python train.py --dataset="rendered roads seen from a driver's seat, with toy cars, trees and houses" --widths=[64, 64, 128, 256] --upsampling="nearest_conv" --residual_init="none" --eps=1e-08 --max_steps=9800 --epochs=51.9 --warmup_steps=980
Rows from block 5 of a small segmentation model, named by matrix and row number. Rows with one number belong to one channel. Each number is 128 + 32 x the weight over its row's rms, rounded and kept within 0 to 255. All counts start at 0.
Before each channel's rows are labels from the 100 images, of 14848, where the channel reaches its highest value: "peak on" is the class under the peak; "top examples" is what is common among them. Only what is clearly more common there than usual is listed. The data: rendered roads seen from a driver's seat, with toy cars, trees and houses. In brackets: how many of the 100.
# convs0: first 3x3 conv (model.decb.0.0.convs.0.weight, 128x256x3x3, each kernel summed), inputs 0-127
# convs1: second 3x3 conv (model.decb.0.0.convs.1.weight, 128x128x3x3, transposed, each kernel summed), outputs 0-127

peak on: pine (98)
top examples: pine (100)
convs0.73 [111 127  72 127 124 133 141 109  90 132 119 182 112  77  95  88  80  82 169 134  96 100 123 164  65  88 143  92 142  76  97 134 111  23 136 124 118  87 103  85 167 116 133 183 125 135  34 106 119 124 111  82  50 123 149  79  90  53  58  85 125 149 106  52 159 119 145 177  60 111  75 138 123  86 115 163  95 123 118 137 105 107 130  92 109  65 129 159 116 124 135 121 137  76 127 137 140  42 116 116 100 119 160 151 164 146 116 107 151 128 107 122 134 143 108 139 110 146 192  64 142 118  84 150 123 108 125  36]
convs1.73 [179 156 142 180 119 122  72 118 102 143  87 110  66  97 145  58  99 110 110 112 125 143 144 156 142 124 147 150  91 149 122 115 159  85 101 104 142  93 126 122 114 142 140 151 150  73 116 119 157 104  64  66 179 127  79  59  96 119  94 183 105 171  92 148 103  97 162 110 106 109 120 153 168 127  93 127 158 142 150 102 143 145 137 108 140 154 153  43  84 159 100 136 162  89 146 146 100 135 157 150 239  80 106 147 111 123 129 123 151  97 133 113 129  65 125  99 124 170 187 107 100 135 119 104 154 101  65 139]

peak on: car (40)
top examples: bends left (68)
convs0.115 [123 115 157  83 117 136 152 147 149 136 148  98 150 161 143 169 185 143 132 137 146 124 152 146 159 138 105 139 142 159 143 152 155 142 109 166 138 132 128 161  84 134 136  75 169 101 129 124 178 175 131 134 132 124 149 122 108 128  90 126 128 141 151 152 104  89 119 129 164 171 163 150 141 120 136  88 172 128 115 139 193 107 168 157 131 123 154 114  76 157 185 142 153 114 150 141  89 131 170 148 149 162 196 116 169 109 137 162 167 138  92 153 151  96 109 152 146 147  83 165 155 209 153 135 144 146 142 149]
convs1.115 [117 111  71 140 148 141 122  68 145  79 135 125 218 142  63 112 127  80 116 132 127 161 114 102 121 211 138 105 106  84 101 166  87 138 142 124 141 102  93 121 164 110 176 108 135 135 139 117  96 130 188  57 147 145  83 122 103 123 129 157 159 102 149 101 124 151 163 118  99 113 132 119  92 194 179  92  99 117 113 140 201 111 102 175 103 177 149 147 143  90  63  70  90 118 161  95  97  75 142 100 121 122  65 150 125 128 129 164  88 113 134 149 146 175 134 125 142 171 114  82  91 143 133 175 102 154 107  96]

peak on: house (100)
top examples: house (100); bends left (62)
convs0.124 [ 66 138 147 171  47  79  81  73 109 131  42 121 106 125 153 118  69 112 141 160 175 175 112 184 112  72 123 141  86   2  65 105 135  47 128 163 175  67 146  95 163 143 109  81 103 129  34 138 162 117  96 120  76 121 185 102 121  94  91 137 160 112 132 131  85 119 141  93  66   0  79  83 139  58 109 129 179 144 130 120 122 104  62 160  28  44 100 126 163  45  94 138 122  96  60 119  68  48 191 131  74  82 170 103 127 115  68 166 135 137 202 196 104 165 162 126 114 101 116 117  82 121  89 143 154 192 175 113]
convs1.124 [168  90 143  99 169  90 120 189 126 141 128 161 103 144 129 148 135 129  83 102 114  53 127 108 126 131 146 102 105 199 104 129 125 138  37 154 218  81 140 152 147 137 150  63 156 113  67 139  69  86 161 154 110 132 177 167 135 154 110 107 157 146 129 151 135 182 178 165 171 185 101 151 115 125 150 141 142 117 114  91  85 153 117 142 115  97 156  81 110  95 147 121 186  80 121 106 133 126 127 170 132 146 109 175 119 118 111 116 108 160 150 155  71 109 108  78  91 131 190 174 133 118 169 103 138 127 171 118]

peak on: sky (100)
top examples: bends left (64)
convs0.105 [141 146  76  61  76 137 149 134  66 164  92 142 132  52  17 108 116 113 149  95 155 114 110 156  54   0 138  22 139 103 138 150  76  86  87 162  94 117 120 106  94 167  66 163 120 154  75  74 179  81  99  48  87 136 127  72 100  63  77  71 123 151 103  87 150 118 183 162  84 133  80 117  25 110 117 136 118  82 107 117  95  92  73  87  77  82 132 134 127 114 122  50  95 126 125  38 141  65 140  16 113 119 150 115  93 120 131  76 153  84 130 148 147 127 109  67 139 144 139  41 109 105  98 144 107 149 121  74]
convs1.105 [ 90 105 148 103 127  96 127 119  99 113 101 154 128 120 141 134 126 120 109 136 110 128  79 153 147  64 107 118 138  99 153 141 109  37 171 109 137 162 152 110 117 127 107 127  78 148 168 116 121 201 143 135 113 168 153 114 123 103 101 140 171  60 148 194  90 130 122 116 183 130  75 100  99 144 156 136 141 128 157 184 128 171 126  57 231 118 145 178 126 100 131 103 111 104  98 104 104 113 137  42 119 120 121 110  97  55  93 126 160 141 199 138 119  55  96  93 103 114 163 160 107 108 108  97 117 131 140 115]

peak on: pine (52)
top examples: bends left (95); pine (86)
convs0.40 [162 192 146 110 142  95 127 164 122 164 122 137 178 139 150 156 149 104 123 159 210 174 173 161 143 124  57 154 177 143 174 167  99 165  60 130 166 162  75 166 191 137 127 155  99  88 161 154 154 113 144 157 170 205 165 177 109 161 174 185 167 121 162 111 179 129 129 161 117 132 145 162 139 173 144 122 105 144  99 180 129 145 101 116 170 146 204 143 212 117 208 180 137  69 237 135 190 139 104 127 161 142 180 242 113 227 169 119 171 145 149 135 168 149 156 169 162 155 139 141 161  80 130 164  77 122 122 170]
convs1.40 [168 168 121 163 154 142 108 124 133 124 202 138 200  74  84 184 126 133 102 116  81 136 140 151 158 157 131 173  98 154 123 142  91 135 108 115 108  74  97 129 196 192 165 143 131 148 151 142 136 118  64 148 127 124  98 140 106 153 123  92 171 156 144 132 133 113 176  99 116  63 105  85  99 107 149 172 138 152  89  81 138  99 161 144 103 169 106 123 145 119 119 104 147 180 149 246 126 139 160 174  67 145 107  98 130 130 127 148 127 123 142 130 182 128 119 111 187 134  63 141 152 155 171  97 157 162 120 132]

peak on: verge (97)
top examples: bends left (100)
convs0.3 [101 147 159 116 196  69 141 155 142 178 171  63 154 145 157 181 141 123 159 138 172 140 170  83 124 170 163 164 165 228 171 173 178 132  83 107 156 208 104 115 155 130 135 105  37 132 154 178 184 140 135 128 132 184 145 228 115 145 175 179 219 137 154 128 169  84 158 112 125 153 142 162 121 145 164 129 126  98 128 124 204 221 178 168 149 140 196 108 228 159 198 144 145 159 178 137  81 199 128 131 138 116 163 206 122 191 120 163  93  81 150 151 182 159 145  68 150 168 153 165 154 150 104  62 132  92 147 144]
convs1.3 [106 149 124 142 131 181 127 101  78 135 121 118 100 145  56 167 195 137 132 126 127 120  80 147 140 153  80  56 148  77 111 161 101 155 140 143 156 150 121 134 146 103 115 100  90  73  92 134 134 101 186 167 146 100 112 142 102 187 152 166 147 143 148 112  79 171 143 129 116 163 128 156 110 125 141 140 116 130 132 143 220  92  44 150 105 182 109 125 204 152  88 141 182 151 129 129 109 156 114 104  87 165  86  92 184 136 131 138 165 188 103 136 152 148 140 160 148 154  73 137 115 168 147 148 104 112 184 123]

peak on: house (90)
top examples: house (92); bends right (61)
convs0.42 [106  63 157 126 151 103 137 113 170 160 141  99 143 167 136 174 140 116  97 149 146 135 144 153 154 165 183 153 158 138 158 139 161 158 200  96 131 143 100 136 154 129 145  81 114  93 153 176 160 155 123 154 128 200 171 140 141 141 161 134 220 106 114 126 168 120 143  84 189 163 168 175 168 124 164 110 140 148 111 138 183 194 157 164 185 148 171 143 209 151 133 170 145 163 158 142 143 166 124 138 112 136 130 146 138 177 108 158 110 109 223 145 169 240 130 188 140 168 134 151 157 133 133 121 127 149 136 168]
convs1.42 [ 90 162 115 129 109 157 137 125 132 107 155 128 118 135 142 171 158 135 131 132  93 154 167 164  73 166  88  82 147 111  91 162 169 148 150 124  88 175 121 124 112  70 134 113 121  63 106 127 145 104 167 109 106  84 123 176 138  77  83 105  75 128 152  99 112 191  89 109 135 119 124 100 179 119 139 156 122 137 185 127 179 181  90 137 117 129  87 109 239 149  87 146 128 192 125 132 111 109  92 138 106 193 155 122 133 145 158 130 136 121 119 177  93 157 141 151 148 135 117  88  88 120 106 176  91 191 182  70]

peak on: pine (27)
top examples: pine (64)
convs0.112 [203 217  94 130 131 180 187 176 169 160  94 102 171  95 146  81 124 159 156  75 148 136 159 108 187 126 128 115 128 142 129 161  84 176 168  71 179 145 172 104 197 191 123 185 188 109 166 140 108 176 189 136 114 144 144 108 104 160 148 131 172 166 182 131 183 175 120 217 132 163 165 138 154 113 167 174 183 158 146 112 100 141 140 138 137 175 135 142 164 111 127 131 145 153 148  98 119 130 123 151 166 200 127 217  66 171 126  81  77 162  93 149 116 124 148 199 166 124 116 190 140 153 129 162  61 184 142 162]
convs1.112 [141 139 184 114 114 130 137 137 149 110  61 142 170 159 133 126 153  99 113 158 102 118 111 125 161 103  86 170 146 184 167 118 248 125 110 114 129 129 138 104 182 123 124 136 153 163 151 112 129 137  89 145  73  99 187 179 161 117 118  83 148 118 162 147 172 205 121 120 157 140 114 103 132 174 157 136 134 132 149 128  64 116  95  97 147  91 140  77  90  83 170 157 125 160 104 210 185 131 109 134 200 142 165  78 112 126 109 185 151 107 142 130 110 138 113  88 126  69 140 113 115 103 144 148 161 146 139 158]

peak on: sky (74)
top examples: pine (86); bends right (82)
convs0.126 [197 215 197  69 164 123 229 177 122 159 165 206 118 124 169 186 158 174 130 164 245 143 162 139 126 180 127 182 194 179  99 187 153 152 158 175 161 179 171 157 120 108 173 127 113  27 137 143 139 111 123 183 149 156 119 159  88 177 141 155 146 115  99 144 169 146 143 116 199 178 112 174 142 148 126  53 127 165  99 103 140 142 139  94 162 143 146 143 151 121 145 135 178 167 141 116 185 142 146 143 163 140 203 136 159 141 159 168 209  78 149 160 163  93 154 117 125 172 246 159 177 136 156 130 147 103 145 147]
convs1.126 [148 122 114 120 168  86  82 123 155 104  96 161  61  96  45 159 161  77 113 113 102 108  59 133 144 125 111 118  86 113 104 164 144 132 125  71 147 129 117 152 159  83 154 131  97 131 143 142 133 112  61 193 165 118  80 100 134 213 158 178 151 150 109 136 123  78 159 153 110 134 123 160  85 111 135  93 121 133  43 161  85 135 119 124 127 150 161 113 136 167 119 152 168 119 141 150 140 197 142 162 109 110 157 140 185 128 134  90 160  99 129  96 129 116 122 116 127 173  82 154 109 187 125  90 134  89 124 198]

peak on: house (89)
top examples: house (92); bends left (92)
convs0.57 [152 142 186 197 125 142 189 181 150 161 120  60 166 189 167 106 158 115 150 173  83 143 171 132 128 153  93 183 178 126 113 150 158 174 179 132 159 112 167 138 199 138 160 145 116 131 143 195 157 172 160 164 120 154 122 193 198 160 144 172 139 130 166 147 170 146 119 112 150 127 118 199 181 178 153 146 119 157 174 160 148 101 151 151 143 143 181 145 201 174  87 200 151 123 147 214 154 149 125 158 122 185 146 162 135 169 146 179  81 154 173 122 191 182 189 150 127 186 117 140 182 120 145 139 198 178 121 130]
convs1.57 [110 123 104 147 101 195 105 172 121  89 193 177 101 171 200 155  88 140 139 136 121 157 150 174  89 128 167 133  92 140 111 173 124 112 147 156  83 162  82 136 125 116 153 173 170 111  80 131 112 164 123 114 122 129  99 102 164 133 174  57  91 148 141 153 119 129 119 177 116 148 118 169 179  91 118  87 172 113 152 127  89 119 202 137 144  80  79 142 219 157  84 133 133  95 118 118 140 158 177 136 129 130 175 151 139  94 178 159 132  68 142 108  76 129 181 104  89 159 123 112 155 148 147 131 115 111 116 149]

peak on: road (98)
top examples: truck (89)
convs0.26 [135 100 168 103  97 118 149 105 152 168 121  81  79 132 153 155 167 124  64 106 163  94 160  77 177 192 127 155 173 157 122 160 203 103 212  48 151 111  89 158  86  93 153  71 151 115 152 142 149 143 142 160 129 154 164 139 172 167 161 116 177  62 150 152 153 127 159 127 213 166 160 184 156 124 225  51 140 122 113 117 148  95 156 187 208 109 180 125 148 166 129 172 161 175 127 141 154 129 159 138 125 214 155 101 145 114 142 152  93  91 200 141 189 125 154 233 184 182 121 216 160 153 142  35 105 171 134 170]
convs1.26 [ 98 150 177 114 154 135 173 155 146  69 114 172  99 177 107 187 121  53  80 132 152 120 184 157 100 163  99 128 105 108 115 127 130 159 121 170 153 141 105 135 128  96 184  75  97  45 121 170 122 140 107  70 179  95 109 177 128  82 128 142 128 120 155 151  99 110  96  62 145 139  95 157 182  77 152 115 159 161 120 130 110 155  88 115 139 148 185 128 209 101 132 177 123 148 122 111  99 111 104 140 164 124 104 101 147 152 107 165 148 100 154 104 115 134 144  90 151 146 115 143 142 162 106 200 147 161 183 115]

peak on: house (86)
top examples: house (92); straight (60)
convs0.54 [189 154 148 141 156 140 159 200 142 165 125  76 176 181 173 112 165 142 128 133 113 135 155 176 155 145  54 162 190 154 147 165 146 157 184 117 153 173 178 168 156 137 142 105 167  90 147 148 134 128 164 119 165 135 160 144 162 158 124 120 137 137 162 166 160 125 153  97 104 197 145 186 167 157 180  98 172 167 145 165 158  95 130 162 142 140 168 139  98  97 141 132 161 138 180 129 111 129 136 164 144 171 125 119 181 143 143 137 123 147 104 148 164 124  88 120 148 174 112 161 169 162 133 149 137 173 147 154]
convs1.54 [165  69 128 119 101 139 134 123 189 107 147 160 144 149  73 112 124 147  94 118  86 137 120 133  59 159 148 120 124 130 121 199  95 151  93 167 131 140  94 121 141 138 182 128 138 115 145 152  95 123 139  99 144 113  62  93 132 203 146  85 216  96 139 129 138 103 164 158 122 147 104 156  78 116 119  18 158 135  62 123 100 169 177 133 119 151 116 125 124  83  45  84 165 132 147 122 119 141 116 160 113 101 138 140 118 131 133 140 125  54 145 102 152 120 105 120 140 138 142 101 179 150 129 113  88 172  71 160]

peak on: truck (64)
top examples: bends right (87)
convs0.102 [ 99 189 134 132 162 148 125 132 189 140 137 143 185 118  98 108 126 154 140 147 140 169 150 169 145 151 171 113 131 184 145 160 117 122  84 121 119 154 121 116 100 105 153 111 122 128 137  87 131 154 119  60 117 157 126 153  94 173 125  81 173  99 151 145 131 116 153  98 142 153 100 141  91 130 150 139 108 154 150 113 160 183 173 135 161 191 137 147 144 163 101 141 136 183 111 143 142 138 133  96 153 133 114  91 139 144 145  84 112  85 182 137 121 111  80 114  64 137 129  92 132 124 159 125 157 172 148 140]
convs1.102 [135  61 110 138  97  75 113 112 123 132  67 121 136 106 136 111 199 160 109 154  83  83 147  95  91 141  75 116 165  99  57 178 141 149 115 159 166 106 119 101 163  70 142 103 122 126 166 125 142 129 160 132  97  69 120 141 113  97 124 132 127  67 134  97 132 175 124 126 155 157 128  99 133 143 138 145 133 129 106 218 156  98   0 118 124 202 138 139 134 108 132 111 178  96 118 146 119 146 114 122 179 143  94 123 109 143 115  75 136 132 123 128 162 151  86  84 175  73 121 110 114 164 121 144 119 146 167 107]

peak on: road (100)
top examples: bends right (62)
convs0.63 [167 125 166 178 125 105 156 189 144 166 198 130 133 189 160 115 127 115 162 147 136 170 109 181 149 141  83 189 178 145 101 145 173 161 128 172 120 137 137 154 163 163 138 125 194 110 156 185 131 118 122 156 149 108 177 149 164 182 118 161  85 142 153 121 162  84 214 114 152 142 166 173 144 124 176 180 171 159 115  72 125 110 166 202 127 161 176 177 165 162 136 107 165 219 143 123 115 156 152 150  97 176 150  94 211  86 158 154 132 116 148 101 146 128 179  96 204 172 187 171 159 142 113 156 115 160 187 170]
convs1.63 [165 140 121 151 138 147  81 124 196 129 168 165  88  96  96 115  90 105 118 119 141 117 105 196  71 134 152 160 112 161 117  77 117 144  97  84 112 143 165 151 131 130 126 135 149 142 128 157 101 142 108 123 223 194  69 125 123  97 103 143 107 124  74 140 129 108 131 147 103 134 139 156 206  87  67  47 101 135  58  76  97 136 138 140 126  70 134 136 118 144 105 107 135  82 151  27 105 125 141 126 173  86 118 178 105 122 132 141 134 117 112  74 120 107  91  84 122 164 133 111 117 108  94 123 142 110 123 161]

peak on: house (88)
top examples: house (93)
convs0.119 [153 134 163 171 133 111 158 144 145 161 114 105 177 141 150  79 152 116 129 114 142 152 162 163 145 156  97 163 188 161 147 169 145 137 133 135 170 132 161 151 146 128 127  94 142 113 125 134 123 141 124 150 133 206 175 167 143 147 158 131 221 128 181 157 148 142 165 140 168 141 123 195 126 146 140 148 138 129 140 167 130 122 146 173 155 139 165 122 160 147 175 172 163 189 161 154 129 158 157 153 141 129 114 161 179 166 139 142 106 131 153 146 164 154  91 122 148 184 110 157 172 157 108 103 190 141 153 167]
convs1.119 [142 140  85 140 138 137 135 110 171 108 168 175 171 147 124 118 151 122 108 142 132 163 185 177  48 174 145  84 158 150  51 177 155 156 162 123 130 146  64 121 115  95 147 131 139 108  80 144 173 165 181  74 122 119 101 108 137  99 213  57  76 115 122 104 126 140 104 158 143 121 117 145 121 113  95  91 141 124 152 193 138 111 104 149 114 122  71 186 160 121  77 113  83 201 147 117 100 182  87 123 120 136 128 138 158 108 150 158 115  92 142 103 158 141 171 137 138 165  87  85 143 123 131 116  96  95 145  95]

peak on: pine (55); verge (42)
top examples: bends left (90); pine (74)
convs0.84 [105 129 176 155  64  81  84 109  65 121 141 171 150 200 172 140  45 104 133 133 159 170  94 159  49 174 130 185 118  99  91 121 142  79 149 128  79  94 137  74 134 172 133 158 152 188  38 163 125 151 127 169  21 100 216 144 204  64  93 168 116 150 147 106 191 165 125 181  91  93 102 110 177  77 130 170 154 129 113 180 166  97  68 129 159   0 130 196 120  82  95 190 121 107 120 180 191   0 118 179 138 150 136 152 180 177 109 167 122 174 136  83 142 137 142 150 166 125 171 151 116 124 128 168 141 115 121  69]
convs1.84 [185 156 110 183 110 128 121 119 110 116 145 149 128 110  71 113 104 166 114 162 117 141 114 199  80 106 116  88 103 115 166 106 166  72  61 117 115 141 154 144 116 119 176  71 134 106 112 187 121 128  71 107 165 192  84 117 137 151 101 136 120 143  97 170 164 123 105 128 147 118  83 196 130  55  85 106 105 197 164  81 128 152 137 137 156 131 144  71  89 136  86  99 160 127 152 141 105 140 171 112 153 139 192 125 120 161 142 149 155  84 178 107 125 148  76 133  94 197 175 116 130 116  84 145 141 142 115 144]

peak on: truck (82)
top examples: truck (85); bends right (64)
convs0.99 [116 149 135 128  58 163 184 158 130 101 204 150  46  97 103 159 208 137 139 134 195 202 167  36 183 169 103 122 127 125 128 125 127 100 182  98 194 168 209 192  70 143 163 138 101 132 108 125  96 110 132 142 149 203  51 160 101 170 145 148 105 116  92 147 188 109  38 232 223 102 156 143 142 111  95  72 140 168  90 171 126 133 166 161 229 120 160 201 128 164 199 210 160 126 142 135 235  97 153 126 155 169 127 120 126 121 153 105 151 147 188 127 110 145 153 255 103 129 149 126 148 154 167  79 113 162 128 148]
convs1.99 [137  95 108 114 127 145  59 135  82  62 150 123 157 113 156 148 112 106 119 122 142  96 152 133 144 116  82 173 128 149  63 165  83 165 137 117 142 130 113 110 178  99 213 133 115 200 170 124 117  96  54 109 174 134 124 151 133 100 142 160 126 149  94 117 121 127  80 111 126  96 125 156 125 105 137  97 148 136  94 127  87  92 214 104  89 132 159  97 160 121 147 178  73 140 106 182 143 108 149 173 193 123  96 178 147 157  63 125 129  94 135 124 156 134 158  54 147 112 134 101 126 118 155 194 151 129 113  97]

peak on: verge (82)
top examples: bends right (87)
convs0.9 [171 148 136 162 146 112 153 144 190 166 111 117 205 148 150 132 143 126 123 129 106 106 127 156 151 154  98 158 182 140 142 167 117 179  75 127 175 104 149 132 154 159 134 127 112 118 144 149 140 131 161 143 130 158 164 153 155 161 120 138 168 115 180 150 175  98 162 130 158 151 155 164 146 148 152 174 139 125 176 103 123 147 116 168 153 158 158 181 172 144  68 154 156 142 174 140 145 149 143 161 109 225 114 132 148 181 134 125 115 159 121  99 176 116 122 126 136 173  95 158 156 117 131 112 158 139 189 132]
convs1.9 [ 98 148  86 175  81  71 121  95 188 149 127 162 144 137  98 122 118 132 133 155 127 180 208 169  52 128 123 149 169 116  96 121 125 114 148 152  86 129 149 123  50 104 122 182 134 107 135 153 172 167 190 108  83 147  91 127 114  46 160 148  98 116 165 118 121 124 111 160 132 140 111 160 123 117  97 161 152 146 161 147 181  92  93 120 112 186 101 166 181  97 133  83 102  65 120  51  88 144 155 153 138 142 149 113 102 141 129 191 102 111 139 111  96 164 135  92 154 129 142 158 120  99 139 116  85  98 152 123]

peak on: house (100)
top examples: house (100); bends right (89)
convs0.38 [170 136 154 115 162 116 180 110 142 178 138 113 146 153 149 123 149 145 120 121 150 194 193 125 168 156  84 151 175 169 160 160 172 144 247 127 116 169 138 170 104 121 123 134 197 100 141 118 160 111 111 164 147 184 128 143 154 172 158 153 243 118 131 171 152 157 152  66 173 189 142 194 148 179 141  57 148 129 110 147 131  96 125 127 152 142 174  94 173 132 154 161 166 155 162 123 132 131 150 141 102 148 148 146 178 146  84 140 138 108 204 192 187 160 127 178 194 181 155 188 159 110 135 142 158 146 128 184]
convs1.38 [128 144 173  76 132 144 172 152 170  52 242 179 157 146  97 175 137 134  92 120 119 161 155 158  98 181 113 112 126  90  83 192 140 142 125 118 129 123 116 127 162 120 207 114 105 102 132 157 116 132 114  84 133  69  76 161 141 178 128  80 156 173 114 133 104 112 113  88 141  99 107 108  86 110 150 106 141 138 124 139  94 146 166 126 140 115 117 154 183 117  68 127  96 216 157 172 103 112  97 142 126 158 149 140 179 129 120 175  83 105 153 124 175 129 159 143 137 134 110 143 164 157 139 165 118 173 113 106]

peak on: pine (97)
top examples: pine (100); bends right (98)
convs0.96 [131 187 165 155 156  95 111 133 146 164 179 144 145 148 145  97  92 103 151 156 107 100 132 185 132 147 108 157 140 133 100 159 149 137 150  89 162 133 117 108 197 147 170 182 122 128 125 126 130 133 105 159 113 161 193 190 137 140 162  94 173 176 159 124 212 144 131 165 163 139 148 157 167 120 182 132 113 150 132 175 155 152 176 116 182 137 184 165 154 143 165 224 131 134 151 197 166 126  86 144 175 184 137 238 169 174 147 163  71 143 178 174 156 166 143 140 162 161 184 166 161 104 130 136 140 132  99 143]
convs1.96 [142 191 143 161 161 123  64 189 133 119  61 167 123 164 125 135 126 106 114  77 123 113  94 153 121 103 111 126 109 119 152 148 204 110 136  67 135 114 118 138 213 196 145 153 104  61  84 121 127 103 100 153 128  47 154 127 138 175 134  81 139 156 126 172 118 144 144 111 122 115 112 177 128 111 142 125 153 136 154  89  83 153 112 123 131 107 113 120 135 134 113 164 185 165 117 168 142 146 149 178 138 180 150 178 200 118 146 145 137  72 131 142 123  93 110  70 113 141  80  71  81 129 160 109 153  84 145 127]

peak on: house (75)
top examples: bends left (84); house (79)
convs0.76 [130 115 132 162 155 123 178 132 164 152 139  83 151 148 145 145 162  90 132 161 116 198 117 170 180 142  94 150 159  99 134 155 151 145 172 104 199 105 135 152 135 169 144 150 163 130 141 156 178 160 150 124 139 161 135 164 146 181 167 162 134 140 149 140 176 127 133  82 174 134 148 173 160 149  97 108 141 178 127 162  78 117 137 154 157 142 156 152 144 143 145 170 167 126 138 161 125 143 137 155  98 134 185 144 149 129 126 137 154 164 141 138 152 171 173 147 153 174 130 181 161 105 154 149 158 151 149 167]
convs1.76 [114 152 133 120 102 183  89  88 202 107 250 172 154 171 138 130 124 121 137 141 130 171 118 107  75 130 165 140 168 122 101 165 129  91 144  95  83 127 112  92 147 152 155 156 180 185 133 142 102 177 150  89  82 107 125 101 150 125 146  28 108 123 143 128 125 113 146 185 151 130 123 105 175 160 135  92 162 107 163 137  99 125 166 144 125  82  33 136 156 127 105 100 142 183 149 154  97 118 105 124 147 157 155 100 155 107 154 131 136 115 137 140 113 138 173 153 145 130 127 124 164  75 137 123  80 115 113  71]